From a checkpoint of a small image autoencoder: decoder activation mish, batches of 512.
Rows from block 2 of the encoder of a small image autoencoder, named by matrix and row number. Rows with one number belong to one neuron. Each number is 128 + 24 x the weight over its row's rms, rounded and kept within 0 to 255. All counts start at 0. Numbers have three digits each.
After each neuron's rows are labels from the 100 images, of 14848, where the neuron reaches its largest size: "responds to" is what is common among them. Only what is clearly more common there than usual is listed. The data: seven-segment displays showing three digits. In brackets: how many of the 100.
# gate: MLP gate (encoder.blocks.2.mlp.gate.weight, 576x192), inputs 0-95
# fc1: MLP up (encoder.blocks.2.mlp.fc1.weight, 576x192), inputs 0-95
# fc2: MLP down (encoder.blocks.2.mlp.fc2.weight, 192x576, transposed), outputs 0-95

gate.463:143143118114136158114092128138094118114121093127140117119130125116137130134110103116172205095126165148141156117131161152143147127116135110139138120111146117185121163102121136154095165139123135124100123131129111134095159148118142123168103073112161145131125175155148074116105089100132104155
fc1.463:141171126103139106145118127145111115151142090122136138110124143149140117173174129140139178138096152148123131150086130112157093173102116131113124146155103145133150096124169162107097104129116147055203122136127109163126127107132153130170157078108123122152131090111121145165138132111126103130
fc2.463:123073117102149128094123152121115126131111111131100148135121169153095138154143118151138129137146146133150129108175111129125140125088125173118099160115131120113110125124162092145136154090120142113169138133117162118109120115174161144083148147093137084118145098114147157121146118140143150092
responds to: the digit 1 (76); third digit: 1 (58)

gate.456:133125109104134147144131089129107111142128154148148122163121143120187108118137133134121132108121130091181165079144099079126141119117140122076114112130148143113147166110165108113090130089119143151147106109115126114106098121094157142089140121106109143150103105145097087173144128136171135096
fc1.456:166110090111121139129097135107099162160127122118086102131132135119115170130138085109137091070151077115160136165157158101127125117096131096103188118112118101097112139114115153149114101112125113161132159102091116138135118141110130122105108160123127105084194115135124137131121149145136154099
fc2.456:108134160087133136185107145106131119138157125149153104117179141142109099044139102155110101090150133137128112112115101145096113088138166144103164129146135115139131138132170165137138126094092131107167153123183149181106156136115117132108077082183088122140142130146146125127105133127117125127
responds to: the digit 1 (64); first digit: 7 (43); third digit: 1 (40)

gate.345:159115062090140164149105138100162125106139160122129115115179118088164099094115133109121113083134136142170157144163170090114126112141083100148133077122106132165149127099110113161154097176094135123105130111140059142126142119099138109105139122112108115148112180138107133159156109109139109143
fc1.345:095117140150132089098130098147120139130105136133164152151128082104109163115113131119114155127119180119096096140153111156179123160119140117118126117143173131115106125145154143125099148122164050120109111149129188129132121167118124165148101103131117143115134128102131125132122169161142162123
fc2.345:128140129147160134136128145136117097113130111133110118104084137104130174138106109065110127086129081130173109142113148125127151120165134142157148144103103167128116182115098113139157111151132116136109138116120125168109109123093105126115117177164129112120112111136099118151092119064147094142
responds to: the digit 1 (72); third digit: 1 (34); second digit: 1 (25)

gate.271:142112132138134112149085129134130137107180097123140185144169069086125183132108130141157134158089094155139088109105117099177178116152084154114137131159126131167149128146150176132128100109104137157131138133148112135164120095162128124134178156116125142096127108087139108166099118086135120140
fc1.271:126110129180112138106115144110141113111129135117091137119142106136139115085141179111124140153132096140129109114077118116161161104134097112100132104113149133153114141125140141138123109114081085135152162119152120132163144138116127109100123165114103128096135135139151083158109102103143129176
fc2.271:122137146101141122120111116130134133122166173119148157093150149112122143095159125128116121103182136130114132146122125150181114147091136146128123140097138105131114111118101130120082169147125114156155133136127119121105116123106161130173088110146142144158130194100136141146172149106158139129
responds to: white glow (50); first digit: 0 (32)

gate.470:146144156139121099122158163094096110091095135165124125124164141171124141080133106117108121083104086116129120096141116116109113140198150117144097142153147153113123154117144131131125125102099133152125133117119152167154134141160141098146126134132110133134179142155138111076138095124131135088
fc1.470:147150161118119139157153105116101090151129106143104106113122116108106113122088117098100157167141108105119144141131139171183107082133145127135151145100118105118119125110135106148146149112148105127121150102101096129147097152091097137095143161134140111111129073163138129162104114080170155144
fc2.470:129137129179165085139143161090157100113167139104116135126063136111133185081139097121092159140118117121114090099116172125112107126124072142127153123114134127138126137098145120106141139144074133097169159122115118155129113109123094134113158120112111118157146157099159114142169133091113114136
responds to: green glow (45)

gate.539:104106176157147178068122106089150115105085104119157083138116131095134118108119100109124140124116134141226134124103100126144109131122132137097114129135121088099143083145141131130115144111160134084132144109140143126098124127089147124183068130177173126127102133116160119098136121165137140109
fc1.539:116148155115101126094129129122141096121120103139185109043109118163129140131118156125143123122095092094113122109148145113097129169117142146097095155113130118160144144109133120164144118159105115084069120128154102137128106145143141120109164110107099131146133132164128055148120116116105170118
fc2.539:140129124149141156158155135097139085095090135158130171112129098136121137177127149137137158131068105152125088120100151125108114131132122165164134160146120176137139129081134143134110145104171123120087176123101124068157130135108148075115116139096142111129144160089144112097104122167140147142
responds to: third digit: 5 (31)

gate.352:162165152159126132126146116113094107138128130085115135141160099129155134118167135097160087106134120089126125136086131135176085137141120142129092084136163143120124127096107081135130152123131100147130116141127132134141103098128140110121123093122129106112104159125145155119146088118140152139
fc1.352:162102204133198133139104132127138150137139130131124135164122100113124138125143098109139134126141114131154084132141156091136113110163127136086115127145113142120121134122136150088131136110111126129191096139146081073123147177145160147147150142087186124104116140121124160113154118116120121133
fc2.352:114110086133081132095121107152132147128099111151124123112142137131192125133124150098115153125143120150160125167121128130126124126107105122150126118119162111152134132139085134091099095125110108139127118137158161141103110069101141125080091126148075132104145177136162133153117095126137163130
responds to: blue glow (40)

gate.389:117122164168115116134131114118163137147134147087128132144143154130146110131147110138109177158135111113116109205154122130135097132147127118135149159134142139147146211112116100139132130111142161138152159123138130096134136150099154129144098102087176126121097158124145108127123121145108150129
fc1.389:100125123098133146147086225117159143106142134126079104121150134110168127137145094141109139107093131113120098105131138139137119150093123127147080083157131150110163117130152129076141133113163060167160111149125113170130116106148109113105124097138106130129132119110126114106092121147120099116
fc2.389:108108116152109153125115123149123127163124108122144172115130154124148116110098125104170140136136107104118196120133153113107067125148104082136171146172112153147150139143081104113085121107133152098106147120143077121100117136129133094190118113127133163090071182161133111145105116134092132126
responds to: the digit 2 (64); first digit: 2 (56); white glow (50); second digit: 3 (32)

gate.220:088183142107152140115146116071089156162141130142124132180103105099164140121121080161151120128127150133104135118137098122143148094164139097155119155126165133132128139140100115130116127109121132105176082129148156148142163136123130133139148096161076150119119132124161117148117117156117153124
fc1.220:097118142105101143188116149120113171134161153182144121153113143112169120153118072146102122133163137088133104135118148144148155122183084085192071158120133152099137131149146077115140114132126118156118079133122116122107161110124129140163117105175103168141140128090129153117142118131099139094
fc2.220:116088105156132112151125122107147147127105125117169114159135109171093095099127150162115125120136087114119074117127143089130146107121117116165154103154138150161168115172128145140118130166128123166085159144144127146134161068159146094119175080169118126141118127143187170186081174136113177154
responds to: red glow (40)

gate.566:092152129106129078109128139175152113162136101097122135120137126162110120128136114092138129120100131114150133114111125140150113111104153133138095105100109095166114153140108100124103128142126148147149090144103108141151068123107150173160111134108155115192118118117134084128123100112099095196
fc1.566:122136168114135160109114149101129136155129176178093167150125147104142152093158137154151140092146114183100125126136156115132100139159125137119099127137132145120151117151076116133104132133135128072126097140143121138137148153151115157119126105152148102111109078140169125166179133131109144139
fc2.566:113107128094119109131137104180153140122130094111122118098120141107057118126119108081079109113096159085110157129124120142105110126106147135110112118117117150161125130104134108126118118121090077149138132096075136100142094138114112129098110138111121143106122140102127114094148163109104108168
responds to: green glow (49)

gate.296:160109106142100129148119132169143154130085114121136134137149108103110133126144129093163133159125134105106134139094058120150143117151158175083170143157124123120130140098172118109126141133126130081171144141174152141125127114176132097120110099075116114150161161095117166144107081119157088078
fc1.296:174157074156130166077124092135142099103131129117146133153145143144080123120178134141149113118197113138158120116115082096100114158178115111113101135134165130137115086170105119129094121106126143102092155164125134122137128083097147099133154116142095102120088129101111133121159134137147147121
fc2.296:174146106143095122144140103161132107144117143118137087156094106078152105091098106154133111107162100099130109144136145082153133121094111101113152122087128149117084140151171176098148147120124142108097106088145149085122154137113136170136147105171115157109182158126117115107118124150128141092
responds to: green glow (62); first digit: 4 (35); third digit: 1 (31)

gate.205:147098090134149150119121175106155089149128138117128180122121124156119146096128100071071160125103145142106115158122118130119107127132125128088099158143141155130117154110134101108141094106138112120106126106135196143084137105154146150083115111151096124127130125173144129121144144155095112129
fc1.205:156087097139158143114126126120165113119168129122135155138154131176116128100124084133074144098091136113118111112118127136132127131122104152111080139139116150117126145114121146088154101113131156105113136118157153120131140103148143113114085081129089110124140104181157123150136110155106140123
fc2.205:124129133129120111088156149144131159131136140136148160150179142128117118154114130127145127159130119116134170127128097111129122122111134063119125139116111137116150149141104126126166108111112113088138149146128077110148113155133124095123118108138151129120137133131114113146135125108133109083
responds to: blue glow (37); first digit: 4 (31)

gate.248:103155157158080168183159209143121133145118108130169147113135170136143096134131147103120112138121132107148158129090111101138093192132112096128161087132135135126143135143130134162176126117164047110152123151121105142126099103140124125121155151124121136142115113138123129113122137121147115119
fc1.248:131153123181130168119145132138147123148148121113114152153155143127165099127079131081148138131085132160097188149063096075154131127117122131130109145112113134146086155083118116137133151116140107182148110125117124146124118147163111139112096109164142092135137104103137178081113122087130134124
fc2.248:125093125085158118113163164144128132106092132100134132104140142136136175135105116149137127125122067128132085142125120102131118104099153131131137159117120143128115113128093137095120135121117191132117165099147129112127142100133127114142133115131132151138120160120090084163088133125126125152
responds to: dark on pale (80)

gate.95:066109169151087076151110156136111149124173072122110134125126139100093145147138113162152153140154118165112118139153155136087131112079132111155126123126111077129156093126143118152101062072137115133161155113105117132112124099115133154140134136093120117146115132171135126104130151128075133093
fc1.95:122152116113130102090147119145127146139145143151151156119111140173129094110134121122143093152136120096125095125117097176123155084139118115144125131114146148124101125172176105152141115108126144144165086157103120102147120125105100164108126108107201119123117178114079097098136117120129080137
fc2.95:127136115141129135102104123085137168115133118081113126155080119153120108177102136118116167186151132132107134103124156103144145106153102143118161129081098135100147129149129083073115145125154159130160145128080154099093094134130139146114117103162147140148148167144105093085117132141177111109
responds to: green glow (39)

gate.190:067078103120126148115110107153141163163153136145174119139153137122131113151125098092113157154061112126125105126098133116136109141132125149165126143146143164111153106089161100149115128100142078167117133085122098142104128094158131139095142132120143168112099129106152106089119161151113132121
fc1.190:166122165121123163135125153167128145125099139070087118121083140117140136137126142130171122121131148156114104135160156110121151125133110110140167096124146138109151116127107144139134142190133183121104091125102115176118102146097136147119128106067126093111168149107138114140122152114140131134
fc2.190:100126103092146100076114134159108135115135092189125169132165098148161181138141136141145117133115125105133094138117152132159093153144178120145146124120146119099080140165130083174134163143103126142119153129124162127122116127104125135169140129096137129160146150112114129139130105130112065142
responds to: white glow (54)

gate.313:126104135171140146142113076139117134128175137136153165126186156127115073117109117142132168112142140115167137142117087079125090103104140117108139134105168187137134148138075159097149109118113115120134110148120120108177138129103155082128156165148164137137125139139156127092113088123159167176
fc1.313:081154124162141159162120154103076126098158135146089180119118165132112148163080137123165153100127126120141105122105107143138136127123191126108145145106142129164139136134122170053124146091149122129117117139102113134108131116157145123127096133119107134126135154141104111162095097135082100119
fc2.313:093160115138150147132098124188089139139140123187142165148171140079131100117098155168066131124128146141185159146101125126114142140121096126112119090130185110157139098170110120092119110123154138137134142160123128078171183121088139133136128144156167112133076135132120141130130122152100137163
responds to: white glow (62)

gate.156:122142137118138108115134117108149144134148108124152127099102100129152123137102169128179099110133131072162115087135150159137071132162092109107137117139155112135123135131114120092083145114132121150149116145153158077097131117150116153134142195063179131179139123112110148122123149120138156139
fc1.156:087092118111164144133146104134107149141128169120116172096184139139143100173078106095155165159092102106115124083072173116143172183106183111147114122137112143163139068130150123178111111132120156110111133130119115161119092138114136120104124140117169127160102114101146120161139110117109108104
fc2.156:141145153116110115166133144120125125117115114104121100160131118115112144115169109127096117142104089153087112172146124140107134167089098161135118152138088119102135147109073153152188147107081137136139098080143110138168160146135126122102155121136116137103103100102141097072124159150152116128
responds to: white glow (37)

gate.356:114109120098126116110150156152160142111141142148104143138148124099163124127131096176109166131093116128103078137172140167099109090122105118160110094145111137161133142140116153170146100135102164132108102107126090124132117109092137130135118152114146178144143156129129153154121139109096130143
fc1.356:201142112093108131165121109114152125096092161145135141130168125123161117111132108130118149173138139117142126136130117169103087134125096120147131151151161144137149104126120128153119109116102148098109078079152108069150103128077121113117143124139197129121104110121147127085162143089102149137
fc2.356:137079181103121144143118142118126132095152138106127105183144127169110154146140100147149099144095137138159138143122106127136106099135166092094094131102170116187107145121158098132114105116135125137109147156090130175124144148160112155122127172111103144159135167093137145137113094142130097131
responds to: third digit: 5 (36)

gate.13:127146104129090167117125148144121118124099125114126139138185183123102153119134119150175095148102187138154147156111143125121089126128129122095150118139110177084094177121138143141129097109119154132120128114167135102131146135119110093137147137084122146144172123128127141166115148150091129132
fc1.13:120058153143124132102141108156150126120099130120147189139166128136118189127105108146158151137136168176136119139119165138180114115133138129102134107112120099102147105154125118146124130118121131125095135116140125122111131162124156143162132152151147139106176160167118119178147147064124106092
fc2.13:153144128086154093132140152047171116107159143131175101137110117105118112125168117121131139119150112100145136103108089126168152131139162140098110092137100118150120122104116123147148156161120123131141127101135103163117189115155101163117168157156156133109128147109085145106154141125177143132
responds to: blue glow (57); first digit: 2 (39)

gate.233:173158124146078118126161133140119168152142137115114135105166102125091140144087158089148136079102093119122164143153152145133110096125120140106173115129145168107115120154115138101092072139131129131131127148139133141168138189094102135125148096112107140141124123143133111093090069117075144156
fc1.233:171149114150081125137153176122152164142153153122156206105145121124111109133129149113089119090109093161140139142124149143130136105116107125117167136119084096100163124118136121125109124122129141119117146131132093174153099148109148118117104123146151097146116135165164106115140112131091105150
fc2.233:099129155141126163179100137142125136138100123113107099074092131173128117105131173144118140083080152143107131181128127151125144105117116120087113102148132151173144154101076109129137146141127146138151120136101149104128153161151108131099158146114127099102103105106118116113087185142147134068
responds to: the digit 2 (64); white glow (36); third digit: 2 (29); second digit: 2 (25)

gate.135:146120132144084146095136152130145156118135097124099114102149153112109136115095145154108083124150118114161134163156111093077145102138118122140135184147133170102124143083149112099147117175142115114126115127117129104130076172111111105154126114144143125147192115132140119127107126175115124088
fc1.135:178126112117108099113120122111106164116122116122108166120098129130153123105149137091167144131165143146087160124139122153126127153133105122134129132090129159104144127087130104103145086119144150127139140089158147119137128099111112195161144121167111115107095099123121088139167099130108127124
fc2.135:131074121099117158128126174118140069136100084151126119126132151115148121118110145096097094105093127112109151127153094108119154096124122086130111101136109108131100135157112108182143174159137192149112144127121133167082165149151137120123131130103166116109150144164140131080086139117132115123
responds to: the digit 1 (61); dark on pale (36); white glow (36); third digit: 1 (33)

gate.212:119125102107102120144146136092110120100093105129128135115139162130126130162120152120140158122140153173150148137165104104154074121122100140124118161160126111126129141160100149113164123124135148154136104114107104146113105057148134147120147124093153135127152150133130115125136112061125120121
fc1.212:118120125135133118106120141105088129181166110127116078124121122126132138118148128131113118122129081164088092144147128181161126128120144155150102132118089116124183119106109135123119118074076099134133158141104103140121122077136129144116075124158129094151146156111134122101145071099134119113
fc2.212:118123126112089161172152120149077112143128120123164155118090104152131119132149137133143179119146124170182133128143118147181115155137139150107117140163168125106124153119088137129136105118143128139130096132122116136131142160117102137133153098105137092121143094096138119123138112134112144124
responds to: dark on pale (98)

gate.202:110127110140090150158179114147077097137164126117118148145146139142088152140136110170108136104095155154117078120122133145136125121147110125154140115130158142127122137114130124139148101142120172088124143108140148110106132129140134118114153156118107127130131097115124155124097137128130178175
fc1.202:150145148150180119122115111118120132123113128138130091101113149131122101130117101122110121159107089104099143109140132136134166130168147132078133169102140091178095118126108117124138108113107161121168162129114106116111152105124118148118109103114130123120135126117141133135186116130137095115
fc2.202:123107134137112136108143071111139095129157152097144122095111142154126114124148129142163202101171124118098173147148147122117098121132093097147131136110113123163113112129081156165143136163126110171123048139122144132107100122113104162119128134150098135123107160114086154069142122128092113109
responds to: dark on pale (96)

gate.266:097143143101137138134154139167109182083130136096126162185095102091144139110101160126122170105134151128174111125135128116074110140141152135167127126131141116170134112158124137145093123107161174103152154112127120096132125114139150096095099136109093122107068102115143130144118102114114155116
fc1.266:134111174144153145137138145098103078116105152160110157156099078122152136118135128154078134158124108133118101129111128109136179142127101093145173116109084110124132101139169095141145159132122134094126091135104128157153132100109135084130105159105122113089100125133155142152127123145091114116
fc2.266:170096133098100122188129147091122133145161124129162074142114144169137119106162165130128106094161158135121140115094091211114126119152120094125096120139131098163137162131134138102132102118120158157114132093162167168152121111130158136127169103092136157138128109151098132122134127130134119115
responds to: third digit: 6 (26)

gate.505:123099148134162098123112114110126142156118124124172133154123115117143134126133110120178115145135150156165137119123134142173125152131042160106105135158101123140154088115103132147113095128110194104100125150136048112150113109135092160168118123110131077129082141113105096153112150129102096127
fc1.505:107141106094183154125124097117097136142163145134108125142111149097075152131123145123095145090130127094052146106091117145137144116114152130124153112106133095123104134121130161142086160102132109160147094108125153143141117142114167126119124142091135153157144144159115098148061160134094151082
fc2.505:141168125128144104114120157127114127103147157123113103152105112094101159137094144106121084120097130101132106102095165158178155132120107133119115123081096132110170125107148177100115119131133104127139150096145079137154139129109116132153133113125123100144060091153079102134143156088100109107
responds to: third digit: 6 (29)

gate.51:107135142150152103118151170136116131140108124136111194105146106099158169138166121133161112105161141150154168165103146134107104115120116130123124164109143113156116126124138132114121107084132162115144148139153133119141083100143130107105092148166164137132122143132124135152100076119117164142
fc1.51:133162110047147120169114128134123141097159116122151170164107125134114150099136134119102120125173122136122129170125165158117127107118164128097150110103141148125116136133104160148030147130107116120078126112118104145140090140138152139129125093146159131080119154125143122163129125104097131117
fc2.51:111105088115135157179155119140104163148111132107103140120143156134119160102126081111143090140147151099136148134127112164163115147151162167140121127144143111160075142151095156130085125103133127122153144104168106129134107094123120155126149078147162125133116122141093149142128119196123124131
responds to: the digit 1 (70); third digit: 1 (41)

gate.487:095143109141107138146109165119119112112120137156112117103142140147104120156151136084141152127051122169125075086130194158131099126133084174107103135161130163112101103123157141197090125129102135125117133161128174120142156110148151148146124115116136122145143109136139117153146136128108129103
fc1.487:101107148137113138148112081125130146117126183168091125095149150113128143125152110096109149118156191156116108128150149100144092177142121146119096135128105142107127145130111109097140122142135108105155123151158152153146124119123167102155117138131129114131119141150123154125138100118066143100
fc2.487:138080104157158099137161099137122098165122137116119104131100130136108121157128138107130133140101066136145117136099074153104106099140138106127140079134113105126120124137152165148132093099126143118122180111104119120106141142152151146157124122151130104110143154126108128139144132139112107126
responds to: white glow (50); third digit: 1 (35)

gate.142:170098132129107164109073178122147130152120134148146119131107136097130143150137148108108155144123123132143145137113176127100154092134133128088131115132120109088122128140136141131112129137113076141140134133145142143121151124145095115137111119113135153063096107120078115104152137097120155198
fc1.142:105118096116149112103130137152155097142074121155122128177083167109100126180131135136145148148134156122149119125108146133116151159107106116151117149119122100158155158171127144123125109132156098094135138122148124122080114110168131168084134098130074152128144111103124155111120151129175183134
fc2.142:138094123164156153114176103127159123156097137134129144121117141122117155167176132143140100122108131133129109129109141128115111161128136132153124177123176088141144115111110129095130125133109125157140139155083114132118136080112129145114133137146108110154122152089118079162144106112155124154
responds to: white glow (48)

gate.368:141140172127106189133122142159101140135131129149070160134130155156109135124119097076136102164118130126127127092121121144115164140175143113098113132111148137158152139151123111129149121098133117123082134092112145124151129140110154144098128104119158121123153128132179171150177112133134125164
fc1.368:108168141111135142137127137154109122130111101109093149124144109130140091147155118134173125125137136129143107162113150158126146119118136107102138067115105139157116135156137168095097143131150125123150160102126138142098094128149138089120073091149115089155098121118098171166119126151152101108
fc2.368:124154155114134150120128116110135085127181141129082090147127104153054114113146121131131122154134118134141103165064146121097122112106137131105159165170163066122132151127089122132155112122133139133114105122119172167121070094131160103086148146153149124115105111118095115151114098172150124115
responds to: the digit 2 (58); white glow (41); third digit: 2 (41)

gate.277:122160106108137106071141146117167108135142131146129151107103109179113062130135114128115132130141133115155105131122116158134137151203128097103131081135147142137087128112150116153131101108124138135145136135134157088138156076117105128092122113099128096089126161107109161137148157150109118118
fc1.277:131126071130156142137066113093145139169117112090150121141161132087144085132144133134132140117161116099127103112109118102099141105173103105161075130099109134126140138130084147137110101125121131160157138175134140142139128094120094147152114179052149106194148133128151171121142084106101111144
fc2.277:132153141130109168129163175122154123147120155136196110145135116110148111119116148115134114103128146147132154120135136103142146091074143137120144119135131121151143149109100150113140083099167089087119122100174131125134119142136137120140127113154123124148112116140192127111124097164086134123
responds to: the digit 2 (63); third digit: 2 (55)

gate.100:137154170101144122122137134092142111105160098112126110112171186130118112143106145081109114143137087073118110115142124117124103097152130188134154113127119136144143165139141137129106086116120135127177104103141146156101107129125157113161113132119136141117121192154121141119092106140132136128
fc1.100:127126142134112129115101113158121151180146144131128125152119096174141087131137102139115157117115141159154139105134144102157139121145092116088114101145101098129106119115157120110151128172098149148109119131120129146128093140162095131110138121164172171120143093140121096104143192097118123098
fc2.100:156110156132109119101168135120138120157075165141156114157118127107110092111131190086142144100145064205138141105125166140171144151126117156163142143133142114112105120171102120137121110110113126150140115163123102153095153125104109117098161118125163111141136119105082112135106111108142164109
responds to: dark on pale (45)

gate.341:150120129139138125154092137107135101074125107139104148134117156123149126132129138111176159137165101088104096163104100106147147155135111137093119086166105116111128135122114142166165168166147143144157116133098067137128110126132155120069124142121139116148119172109165141118132109099130108151
fc1.341:100097127131121113090181119138135144129149167118147151127134099153136129146130115145136141112120157137160122124189115150112107110119154110193188127111143146127156108095118125126109069135115147121125177131146163106100142156112116142143064108177143090096125130147117106128121101088140123165
fc2.341:105102101128147115139103117142165095128131046133171125117071105113185161147121123128135159097126146131122131148152133136139173117130161105109108156109164120164111082107105118147141099106187108164083111139072128123130122119102124108154148071130118130140113085092159148114122158134084134152
responds to: dark on pale (100); third digit: 3 (31)

gate.199:171107125147125114116129120114145116122077141146157099113087100130126111088147180124088148161116130090131111102097130123104177138124083159126116098115109162145116104105134127133140142136143124143140103116163097101149131141130102119118148136117117121179122131136076117116101118110075105141
fc1.199:179114108164101139140119113164154112166134128132127135102095134113117080091112149134116138148095119164136153119143170138113166120144104093140148131100164115134129097103136119125118163161142130150129149140145133138140166147106119132118149097139105087118116117106096084111165118110103155162
fc2.199:142147149158157122116136150122141185158129112108108133150114128161098147086151109130087158111151150168136126091084095140162145118130126148105123095150147133160128155156130113108124086130134122119126114098174149091126105090103156097111152140159136080084134117111129129081091089138079108140
responds to: glare (62); dark on pale (47)

gate.210:095086112135110115129165147116139133141156163161129172125140154080130128130109097159140098098162126125164133127148123189162123131092081075074101127104166102088111124092100106136135155093142156150163108151122099109135127143136136159107132121099107125136139113172123093154122153117140131131
fc1.210:117111161129103120101097155103124115102116078164160165135106098140103108146056116134128142109130108093156140119105133194129099118120106129095104116111173101098090126109090131099157160141119153133147162144169101114104125152141172153083113086153155113147136103146139123147112116134113166117
fc2.210:179149142126092138124142124123109091071141123122126171114145148160121155179101143192123085152136122111081088112124173135147151102099135117099118105109126130136157141134092149170091134112102129128090153128112113125111130106113098097126086116126116116110144127160120119102152124119113100099
responds to: white glow (46)

gate.385:121144128124118163087153109130111137091128110144168123160170154154143092124095135157123105078085140123120161117125079100131133141114111130137092128156113112151113122141139110109115159125090164138146137106123118125073119130174161092132125088099110121105131167115153151116149104123130214072
fc1.385:126128106105154126136127143136170088118150153131133177099140099158084133147070118157126161128132155118121127113138174140081139129100114128157157169103127079133142141130080133137105130109148112149122170114116147120100142100115147133127140181135127162101126153161158143126118175179147123153
fc2.385:122134138158109148084138132104113154117121131114146176102161150144099149147168153134129139159088146124111160149097103114150146152128178166115113105177137117110126120153097082142116157120137163063139095123099140126123112138132138120157131160128165134094093163137124137074137101139152167154
responds to: green glow (59)

gate.56:084089136150140093156126191114142130155151071109135141115094127125118104142165117132144152148172159114163136106151146119130102118115150148135118129162167138142102165161110126122094120137124166126125159085147122114129113116107150109118159123140124135154132139145115120137084107077131123162
fc1.56:101112120105103137123117161103157090135138148136132165142174148117128125096132107147164124099168120174160129166110113124115177159091116154130177145145148104143168117146113178082152132141145137142128148114136139133160121120129109109167138137120184126136128125166142101113083118124099148129
fc2.56:143145112190134100135167145132100146102115101141160105117113148140127121117182137166132095127142141151167070112171079133163111153131133105123159149121137125114110143143161109125135117151176165134096139157088110140106075092110163164137104108130092151134117105127087129115084110111133147095
responds to: dark on pale (40)

gate.103:135148146102101141093108092094104088131124174129134113141179130117171184142162109102102119146092109117137127102119124120140099080121152117131111132135119133172133106118141100121115140100171158106163112129142081191130147135103100122067102103113117139091168157119127093119130161150136155168
fc1.103:159137129153163152182178128116128159086139122133138137113099112105078104112098079153111107110122136076106087137139089091128111126133117125135098144166120112142092136128153142147144160151075198141125157125141171144110135133125159131155101129128122127099130108108085096134148088153136153125
fc2.103:137114104159120116098107132096126127135137103107122093139134134128144151140145091170134106109158099187178132118138138146134136152090114144144170115063128139123121089146128123105127127118141153075140110112079094135124114140113088151085116150120134121147133074113160137134129109118122105172
responds to: the digit 2 (67); white glow (44); first digit: 2 (40); third digit: 2 (27)

gate.185:171126102144128096057115118089158159076112140109120132123179151095126147130090089100142176135168101118150119151165100138104121109148067149172115145130114134143138127139149111090162109139148141165170137158094154132188142125085140128103179144089115160100092151127153119083087113116092139107
fc1.185:114141151158111149186142098136146164109126158109154138128163114124123125164126110074140107134093146160125131101136150110144100172116170137141149147144132126124157095148132141098097136112135057106092133144160091157124122169132140107124110139131166078133147104136117160146135134112138127113
fc2.185:145122089110145117134133103149126103151153113136103087109139124141151118183116127110121136137098135141112094146106131115133148119106123122081130053142125180147099131152121104122128089125148087121159167139149128079138150133122140112132111149145126170132147086113141163130157193101125099104
responds to: red glow (43)

gate.300:136153109164138131107106136126103157144133103143152086135126127105122108142130129125129098120136109107151132132107101114137097069132137098155148124190103093127136156112111129106163149127172099127118110133142122132155167093106139106147103135160183098089138131120091117113070129137164137132
fc1.300:155118103125168143145104122107106141135129132128132108151150091114147122099106106132107094143139123118119132157109141161172075130140154102137141148175157092135155097121134104123116163128114065144110127139129133114139164066104129120092124159162130105119114113176097089150139124105161138094
fc2.300:143156093122116090122108108138149116137103142093145125120130080107136120118127140112168149122152111127091112132136172135143100121089123131107127139092143145140153095147164108154108145137147141110168092100120086127117134145117122136102105121125099094106130132068152151142163111100095150129
responds to: glare (99)

gate.512:093135093160158173118119165143119108137147155152126133110119109108150176149117180142122171132141153115138134146190181115124123122138110141125142130133168137081159157163153150138137141102173175141109110140105139102098157084096150101138133126100120133086114131156143143155140122129134139139
fc1.512:129110093122146089140140115178158125149127113109112112087152142087150136146133110128131138115079133115144149140102133107174131138086197098123100119126118124107130122133124130184106158129170063171121131106144110135164147178121173110145124113137115115114137092141138093151169115101128110096
fc2.512:147111078103164165168090137150115124204167138111153136106172100125123139126132126163121182111137166147118126134159120158132144151122139144132152129136119119145107131108119118131123129116151126128155106141086123114115129102123110186130147131164162091103175111171170130124157125129103110123
responds to: blue glow (65)